config = dict(
    model='self-supervised image encoder',
    image_size=32,
    crop_scale_min=0.3,
    arch='repvgg',
    depths=[4, 4, 4],
    init='kaiming_normal',
    beta2=0.99,
    beta1=0.95,
    shampoo_beta=0.95,
    precondition_frequency=32,
    one_sided=False,
    adamw_lr_other_params=0.0019,
    final_lr_fraction=0,
    adamw_weight_decay_other_params=0.01,
)
Rows from block 4 of a small self-supervised image encoder, named by matrix and row number. Rows with one number belong to one channel. Each number is 128 + 32 x the weight over its row's rms, rounded and kept within 0 to 255. All counts start at 0. Numbers have three digits each. After the name is the row's rms in percent of the matrix's.
After each channel's rows are labels from the 100 images, of 14848, where the channel reaches its highest value: "responds to" is what is common among them; "peak at" is the part of the image that holds the peak. Only what is clearly more common there than usual is listed. The data: drawings of small networks of dots and links. In brackets: how many of the 100.
# c3: 3x3 conv, stride 2 (model.blocks.4.c3.weight, 128x64x3x3, each kernel summed), inputs 0-63
# c1: pointwise conv, stride 2 (model.blocks.4.c1.weight, 128x64x1x1), inputs 0-63

c3.43 095:113145117163147133167060146123140102142065056106159135133135113138106183106113136165148139077127131154146148138193104210157112140089089127057136106112123171114122066068091133124164144134118112
c1.43 098:102156132160139148153103143090094103146107067119134109163139102139108183100102131180136157095144111108113110136203105226114101140110095113076105084097129150128123086052123109127166163112101073
responds to: white dots (70)
peak at: middle left (59)

c3.83 097:133146080156149099139125132075144108197158168121126139103135087130131138163151137152139157174198138129146132134176051123120134107096161146168097134163119114066087092104065162093107126195156170
c1.83 099:080152066143182090126130122092104139138121143093132072079166122142145136154172122159140155159175109098188122133187063120141137108113120154126093145173134145084109102095066162077140119169178162
responds to: teal dots (25)
peak at: bottom centre (32)

c3.14 101:126139149066046155148155160131125108150107112083144173141155159123146082113140082159119158143093128116162052138187147124163124143077067181085130080138163099118113167109124137106078105129091144
c1.14 121:154163164108033151148153166151131121118074120077176140131147141145161104128132095181118158134117151078127065141200152134171146105082061150124116132145140088177155177108129120121102106156103124
responds to: black dots (49)
peak at: middle left (32)

c3.122 138:107161129156118127161147126100118093086064126107090198058106091128168095137107080168131107121180127134101117140157153117139150146118199117117146140154110166195105188129068127121116062111154144
c1.122 107:137152112151118113147145129096134101074078117072103190094133082141169120165074040163116118133185105156131131115142164121128131124148190129123118169148116154201114168124109115133104052096139152
responds to: square dots (81); black dots (64)
peak at: bottom centre (57)

c3.19 082:100165106213111112184124145082171180135160142143113081088110104099114097158139202131177125140112091108163102140146094129109131171123169163143059099110115098169154081138098150111119161124113173
c1.19 089:096106134172118121121123083120119185135112096176122092144156167117148092119189103137130178122121077096133094111135092142112125167101157123155079122119110078169182090157093101068185162173084183
responds to: white dots (25)
peak at: bottom centre (36)

c3.16 113:119200125176119119142118141131124130123089133127113106113057102124135123087107043146121132137177105128209068193174150139100145151137108126119136128138133195171124104132101135103096112177132195
c1.16 100:146247142178116167164139135152129122144102119110136138127081080156102102113118079164118147152194160129166121186198153116113156150138099121141135122108150158145133146160100118090093138151077181
responds to: complete (43)
peak at: middle left (28)

c3.44 085:128120153160089161095126123131165179144121102149081166170068150123161096072148155085129150141142174100147134080138111130159141127109158125179087213143102083145064080159120150129137103140178169
c1.44 110:171148091162103114160120115138123154121126148134101115103114146076210133146187090129118142187165102106179131148108072094099138165155179175128139080105080131136189159066167129131141087118104162
responds to: complete (29)
peak at: bottom centre (35)

c3.4 107:103095113179123164142142144127100114067093095173143150131139177149100034126073113092134152129111146150098144123123085156191158166080173119111155075119095108118090127181092142139148103183138148
c1.4 090:097123135143135124124185129155118123080158107166124130107122170182069043137089130092126159078103154153128090124146029178148157141105171158120120076115116120129088097167112143105099113152100092
responds to: black dots (52); brown dots (35)
peak at: middle left (28)

c3.41 103:162134139164140094163099155118152157120161156123093110075152124108109121122104144118146080059105139132080184174112209146142116085111109134161128101150055166091132142109109091211140121121131183
c1.41 099:144104136126141100186109144129187137119133151113127101121152158119118126125091128134130054095142138120063145145084173178174120061120073105132147083166099150122116145116119101215147111129092211
responds to: white dots (41)
peak at: middle left (29)

c3.63 127:075128128107108092115160117234123134096168099087150149158115100101181078143134087151155185093174142116210103137175116119120107162087148120137120101118142126102129128099131135154106095088102074
c1.63 115:075119130125110109098137100222138109136167139099129144128127092094163059150152089163149195103174142090195094139163076107148128141098144105160145141106129139094131108127142125141130102095103041
responds to: black dots (99)
peak at: middle left (57); top left (25)